config.yaml
arch: "unet"
model: "spectrogram enhancement model"
dataset: "simulated sounds of rotating machines with and without faults"
train_examples: 39062
gain_aug_db: 10
n_mels: 64
hop_length: 160
input: "log_mel"
win_length: 512
task: "enhancement"
loss: "mse"
norm: "batchnorm"
hidden_act: "silu"
channel_attention: "se"
pixel_unshuffle: 2
widths: [64, 128, 128]
blocks_per_level: 2
block: "basic"
attention: false
upsampling: "nearest_conv"
init: "torch_default"
residual_init: "none"
optimizer: "normuon"
muon_scale: "original"
learning_rate: 0.0092
momentum: 0.95
nesterov: true
orthogonalizer: "newton_schulz_5"
adamw_lr_other_params: 0.0019
max_grad_norm: 3.0
max_steps: 30800
batch_size: 64
epochs: 50.5
lr_schedule: "linear"
final_lr_fraction: 0
warmup_steps: 610
weight_decay: 0.009
adamw_weight_decay_other_params: 0.05
Rows from block 5 of a small spectrogram enhancement model, named by matrix and row number. Rows with one number belong to one channel. Each number is 128 + 24 x the weight over its row's rms, rounded and kept within 0 to 255. All counts start at 0. Numbers have three digits each.
After each channel's rows are labels from the 100 clips, of 14976, where the channel reaches its highest value: "top examples" is what is common among them. Only what is clearly more common there than usual is listed. The data: simulated sounds of rotating machines with and without faults. In brackets: how many of the 100.
# convs0: first 3x3 conv (model.mid.1.convs.0.weight, 128x128x3x3, each kernel summed), inputs 0-127
# convs1: second 3x3 conv (model.mid.1.convs.1.weight, 128x128x3x3, transposed, each kernel summed), outputs 0-127

convs0.127:168097135138144105110120134140125132127134119110119144130141144148136111109119176169096097131142107118092104128140108093097132138112124116074148128218096206132100120114140131116104132112140125104123094143154091124146137146119148125139113118106131120113115115142083135131100120099132149102158130122130141109111140139112105117087112133212133130164133153098123083158110103161134121126181
convs1.127:152087127160152181088134114117082145118147105121149132112140080137152116164131129147143149156138144156132127117093155087169114144154132137134124119107120152129142147164108156117166105116099124149120131126100116099127150143109150130119138122097174117080182183093150147126145160120151122153075144104159128121116152122119156110143167132114106145118160116115104122107126125062127103092094
top examples: speed: slow (80); compressor (77)

convs0.70:150095115116144150132213087144098098124102104119133149125169148168127132145108155131095162132104112109153117129122148135102151133102131110119099100097160160136096115154127130133140137150090149122129131140096118102115112152137140165104108100140112221142135149097173130111146131117165121149120114111142141144145116137121103133119126139117131140123148088115114111094191145118185115103127
convs1.70:153136107112120139131134135117165126102145146107098121116119152148133138117150149111129127121127122119135119127156097056109140101109128124125160121151155114114150123121114147161164091125117128102097131132112139106085169146135114121166107161117137132119158119142126153106082112149157110114122102126069193140101111095104133138126177149114186100120086082107105126147086077151126150174162
top examples: reverberation (97); text has "room" (97); text has "reverberant" (97); clipping (56)

convs0.28:098117147114137141139176087107139162108138118117096115152109124138145124053124157152127102095138139146131140124127128122141115145132117126111111132188141166121102130103105123138125133103113093135128126152139095101122180121114130134146123156115117111134127150145122130126123110072122168107126092118118153112100096155140094145097048086177117127150151122097150130185139132154106089164154
convs1.28:181153114135180155096106103179124145135137123144147161101193121184139118157146141124125139137150113173121127140156152125140168123138123139150176150129136135149127125125121167147133118102126152115133098123089127164087129150170123106082128127130118118130158139128157138111134152131151066152152156148096109135126181162158144144148127126122119141094150115114132109115127102109127094074096
top examples: speed: slow (65); compressor (63); conveyor (34)

convs0.71:148142147185160111139107151090188107092117158100121120080093133160106112100114125140113171134127115155093140140131161119094150096138138117113146109145115173125095125144146132167121163099112120110142142167122177095139130138140104116128119103060164132104106144139117103126104124174119116129142146149131135115123122118077093146130126114141106187101126148139134115115078099122106123123109
convs1.71:161124121086090130143081132125102165115147108174149087099142145125131112138094126127084082120118125151139066100121143095138121065115133102119122131123110121089114126121118136133115141101101185177163113125099107131107100091118153129072137126140108175152113124144120102165163138099135147150133118120148135125145096150151147096139124139143130111166140125104095178120097120119118147125121
top examples: speed: slow (61); muffled (low-pass) (48); clipping (29); text has "clipped" (29)

convs0.9:095140102089116142143127110127146129126143128077118164136134148132116082122145117130172110078127177115155116123119052148119116130131105114099145141128157142132143137141135114110092139135144147145133179150130143214086150140106133139141127111119131169089125146142171168125128122109125150164121101160133160145140174140144125103098126102143159108132129120136131118088126101099181153125112
convs1.9:141098107152129076155098102134149134116177117152148119110138158126130130173132143114112118129112193154151151120094153114107139094125108126114107147077153141116097118133137156139118105137169129100129116152135139139160119131117130136133116110076120164166117112123132126111153069159146086117101174117114106129103110152119146184067109088098143138133111150130105164120163122145102162136128
top examples: clipping (86); text has "clipped" (84); fan (39)

convs0.0:162143104135115105117115118141119167100113087112140151103189116137156158093142147122121135116089143145117089115144089110121117114153165146099128098150140105126109103136099123116116135091081143127110086145118109099161163135119092138093127127122112155160142106153110128106119141183119115134170112121140114122128125124057124146160111138076166121127123125092108111133110112075146184108115
convs1.0:062105128203115099104138136109138114121163148123119087130121116092098101131153071118111111128137140105136160129117126129120091103119103091143167111118137120095124135114118097128136138115107094137167171088102097126140088129131119157143107120141139128137125170159132136154121134093110140119128090151103144119133124119147161111108120157116145149085131117169165136162132171154060130137155
top examples: turbine (75); speed: slow (64); clipping (48); text has "clipped" (48)

convs0.22:149127082139144138119119113120090130146136147131128114132125140108135104135140247143127105163105124132158150134131094103092086130113097108166135165169133146146121122123171143135123142170130116141112140136148091150129084145118098130126158091133176124113091137101124111103138123140112112167124122124113128139097149133133129139098127187132140152133092132167069113133135097110143148131146
convs1.22:121111116112135131167130132127096120150153125115130153190118135115139126145086102123098108084107127116127123148105141135202161102169122125163098123115106125145160106134146122105126117139087156143130124134138142116141184116139158130102111164177115140122141145138172124203123113126151103110122108106175134103117153141139095127144157171137104161111146091074125153134119160123105129152101
top examples: speed: slow (76); compressor (69); thin (high-pass) (45)

convs0.75:117144126114121135174161136101140140084150136107143155159112140152104139106147119097095095056132122161155116131147118163138132083155112133128119122125145136132152139099147160116093188173175148142117128163068144177150071155154100169128100131124112138126159131132135125136165135133110173124149145122154152125142086130124112133104112116141122093138115133091104117110123151091145146120133
convs1.75:121160082133121082121131121135145152169134122146120186120182133116113129173074138125141163112159100089173164113138143134106130143118141119157114165133158131114091143106115162115134093121093123113131112160162156155134145136117101114135131128116118153109114187098115154160148100120144109147115131105101127142155122158145165138109123132095151139083157133154152127127140175169112139098167
top examples: clipping (78); text has "clipped" (78); turbine (40)

convs0.44:154150136138131127101140158157169146112107087128138141144150176127158117110110103125121094101077170098149123127128113171155068178131172120149131125130131122138149085145129133113113148102116122138074074131133103112124070128097130130135117132116146112123115132177120142125155089099131140119123117138145143172142139097121124133117144126127143062127151149060156132128130144109162154118116
convs1.44:139153106171141110132149138119117109111137109116088092126129106138101122088137130104128149113136098107112166130126149114105107136130112138149125123177137184135098141132116144162150157146128118076200134139102155161171155131166092114142100151135126122115169135110144117087130143138124083145154095129107118114091113115117128135149132116144106196096118138115080087099126124141119119187114
top examples: clipping (87); text has "clipped" (87); gearbox (35)

convs0.105:099092157098165159122141115110088111110154105104138141130131104136123112191146165118125108113121109165120146108156141117147141064116129116149106159111173072091099137137123147125115122143172129123094122144129140110113132135187107100154110125127100159090140120146121128109162136120135157108103117150114135154158154130149154161143123110170174127143169121102109124112121173144097080135115
convs1.105:156120092137089154108121162159174094153092193135106128156165144147129121112079145094147165118162156102141124127089116149133136188096132130123090154095108152146117106148135142092136095121140125160155095117098137145165113116125150127143138144122148089159147124145107119146134140148149112136140148129127167097098119125163149112178151184131123145119136116104161144149121115147116162119126
top examples: turbine (75); clipping (47); text has "clipped" (46)

convs0.87:154147181163116121120126107166110180116179113124119130119160136120087159138069147152120120162154145138145125117097171074140126134152125087128112111119169083108100147168127150117103120104129101153124149102131118048125143136113179120132098104136150143149133106112109105118114135143148135110124113144105126091152106108086115130118104109109120135110066124125141160119136150122119133128114
convs1.87:116129135153166159105131155152183085119107144132141069125082111109098130160156118127130124134087125122132151115116101128102136142139137118133128137129114137195119131130159127109134188187148141101174115121128100116133167125121122115097144117070135103128177168170175127104129147115127133125120131159125095139066149120154132139126160162141134097145148120134127115134138167114110132101115
top examples: clipping (70); text has "clipped" (69); gearbox (49); thin (high-pass) (31)

convs0.46:080156116065148124110041135143096129092121121153136130127175127121131135111114116112114129173136125169136135134174106129113108122126132110083150146143142107159100163114157113124133127111099106120109103115175125132099146140100082139090106119128141087072114124129128146143139125125117115140113173152125155127140153148129120147165151172118132076106086137094145153128119150124141149106149
convs1.46:121104154178139054141118154127125136141127116151089134111148120119132124099127098147087138142148154137130134118129152133142147152119159164195074147109108146109108112164130128144115185110142114074127188125178105128149126115104133138133142099114124114131109129099119123115138122149121168125145088135144097142137136148112098110113104126132096147127082111157138061130098139148121122173142
top examples: turbine (92); clipping (44); text has "clipped" (44)

convs0.52:167097127093157136144119153139142124152152113112128128117094129143110109158149196119140122149160138133119110118128080132107119095077136064135143174190120131162135085110138167181123124096110101129089127124156152151144093143094116145130102105133117097135099113088121102127112101191128107114181135110149116085122146117117140117126119123148152135140128124141143120132135104095132115115140
convs1.52:077119122139138094127108119138121141092096133123163124159120157071135106127108124153149148131110116124154159145128141097131112156125116116122139159099122139142152141085140106122118100121157162164157120118100100125129131091142177131092138184136157125166116142123151131177121111178088157126110122110147144155149109123107135123186127101149094169122172122115122150105154178134152182128115
top examples: speed: slow (79); compressor (73); thin (high-pass) (51)

convs0.10:139145103136115130148118132156176108104143122071108138160145098138148088074099102115099140147151179110113097121160167103102124144120145152107129158118132199112116111160111143116090111083129144127123146157118143172154086148110162159097108115112151090149097102165128152106149096132148127124105130146117127141140121135129117131168115138098115095142148120134146143109105084144138081125118
convs1.10:154145149152127124106143108116149139103120140117150129079112136115116130153130155150105111092165125141116107135109148115093145096154107169145111128141135166159143117106126129144138126127159110137093150113173091138123135126117067164119099111130148114149125112109081129148143187143090127099178098160154109079084141108118112108089143121127114174137111148094080145095106127116088116139087
top examples: fan (82); clipping (49); text has "clipped" (49)

convs0.111:123143103120130120136098111130123114137087114137122144128114101136111112112124117093113106160183209119108132119134141087137149133106140074136151129121104133107143095110109141107090079127133144117104123150140072114114105115140202152132097146143142111126132123120162102102138101143125133146107177216121119130137135128110111143155105087140142094116120140133174113123122098127150158147113
convs1.111:126120157186144131141104106130130138123102128152163144077138162128125130131126121188111106109111095130116114128170132106074142087115119130170143149137130143148134133129148151159102141130124115146130128108142157132128101128108108128098133079117136134135150151109087053125132142113148113102186120120130096118114110083127112124076140119133130198146091138134081124096148154150112129172124
top examples: fan (75); clipping (52); text has "clipped" (51)

convs0.110:148138151131181148120151154132093128086133145170136160164099131122106131142142122146106108137095123081111134130107130130123104135138155164165109152090110158153123142118153135104129138140147139117112077110145069186131076133143083139092145140148113167149158142143128155123152122128131056096160140117160142123103112153183123116140158149145138156152119135130148132146150102114144109144109
convs1.110:117121131103089108117148137127142113173113132124091107133124143073142146137131160109085098162104164087109160151102107153107132106117101069104099122183140149124127121117135120156108119137133107119161154105106156121100137137096097145168124123101160116108103145112150136138116077117135159119132146119129139145154137120114118186107136078120172106101109163117115058115102152131140116120119
top examples: clipping (80); text has "clipped" (79); gearbox (37); pump (31)

convs0.109:129144145120095127154143093161114124119101139106129176094187142123149129127127097135076094155119156126117126111115063117122123118107166096119111106076150143109125145112140127108094077117126159128138120197095106122115116144135153152107104149130094193107109117144145142094116119083093140121122100114128143148128106119162106116096134139146133127114139119130123133128158152082175101128147
convs1.109:099113131130150107129116116112158125140125145125127095130137103143132119161156156087096107141122107130150133108115132098083104129153119140174151128117136100085103126112126149192122163117130091102127120108140085161129155133147115150162093077129086119131121143158153127116120132127103144134117077121120127119133135119118093107131144127098185180078099133082088105145156128162115115191129
top examples: reverberation (87); text has "room" (87); text has "reverberant" (87); clipping (59)

convs0.114:170129190125155129127127106119148121112152119120137162070112112146146121094115148099130140115118157151151129133133099136097114125149119143149097108127143159133117166119126138130107137086122151096138156180114128122139104157093119091101105097101152149122100124154130118099153110146125154081140103115111129102147148126162082160108093151151117156094109154129108154189093100186141091122121
convs1.114:117093097156146169116084109136111107094142103148144147145155132211138114148106148150125135138135099151162112142113152097148155126136115124112129171082128152115140113120136159118153157104168171137155094134130134135085155128162148180089078166146098202115136118139177117140152128127135109162090124107132140118124145122148128122154126152092110129129128127106134138107117140117134140133109
top examples: speed: slow (71); compressor (62); clipping (43); text has "clipped" (43)

convs0.15:119142147109126134140093115164111152093154124100144168098171103134146147091146180155090134159120130139131121117122153126137113092137088104078122142106132133136136114156143148104119166112102154132147124121139151134153093149151098138145126137123115143090169069124119123150131130088117167129145120134153126129143128100153115135105104118176111088152103107141142141151099051111130186161145
convs1.15:118128127187137155108145161077139125150150094107135144096095124105133128143123108072143141108125084081126104127116103154095103155119109108131121092114103121109151097129138073135165132132145081156114118130112118082128136108089102132099141120119145090131149179081120121163130153145095084145168121127115122160141123143117133154141121200116143126103127143100132133115116141151107144098129
top examples: clipping (77); text has "clipped" (76); state: normal (71); text has "fault" (71)

convs0.29:108125152079124105152122104128145153139131113128103152118127147104127112118119187156093112105113170140127098116135106106136120160199130165106132099176120164150119121129112108123118128100125116099125126138133103099107136141145128125098100131120113127126098115141109132096107108094117145119128120085112156117123143135075104133075070124200136136149122122096158153192124130177128099145131
convs1.29:170125120165161166076141142187106093115152105155139117110178118189139113131132141098123154101143081166142158119132131159150143093144104111145155193136132123114115135134077128130094119132139154130117115108107135166104095147181143139086123105127133102135141119120139161129102132111109099169141153139136094117112152147162116113137151118100114137122123113122123120122123127069113142092129
top examples: speed: slow (72); compressor (61); clipping (25); text has "clipped" (25)

convs0.106:139114136121146144111194122150099172128148142130118133140123133152113141152111113066123128116071151088153136136121121148121133145138144108170112108092213127131100125130134123122116124155142133108136125124190099100145169128094094161116134107138133174152120156153159148172173119120140087131161143106146111137129136153142107141134134137146143100112096112109113132111114105114173127080144
convs1.106:111131129108149136154162138109107136099097104113089142143103144109107109148155151150120121161093108099148156144121127140129106107081139123113108110163147146140125137162150102139144163092127110090143163110076173102072155140098066145170107110089123091112146158130159103098130106165152143138155127087121150141163140134132157142126101149123174126109104131126139091123117131151126086138141
top examples: reverberation (75); text has "room" (75); text has "reverberant" (75); clipping (72)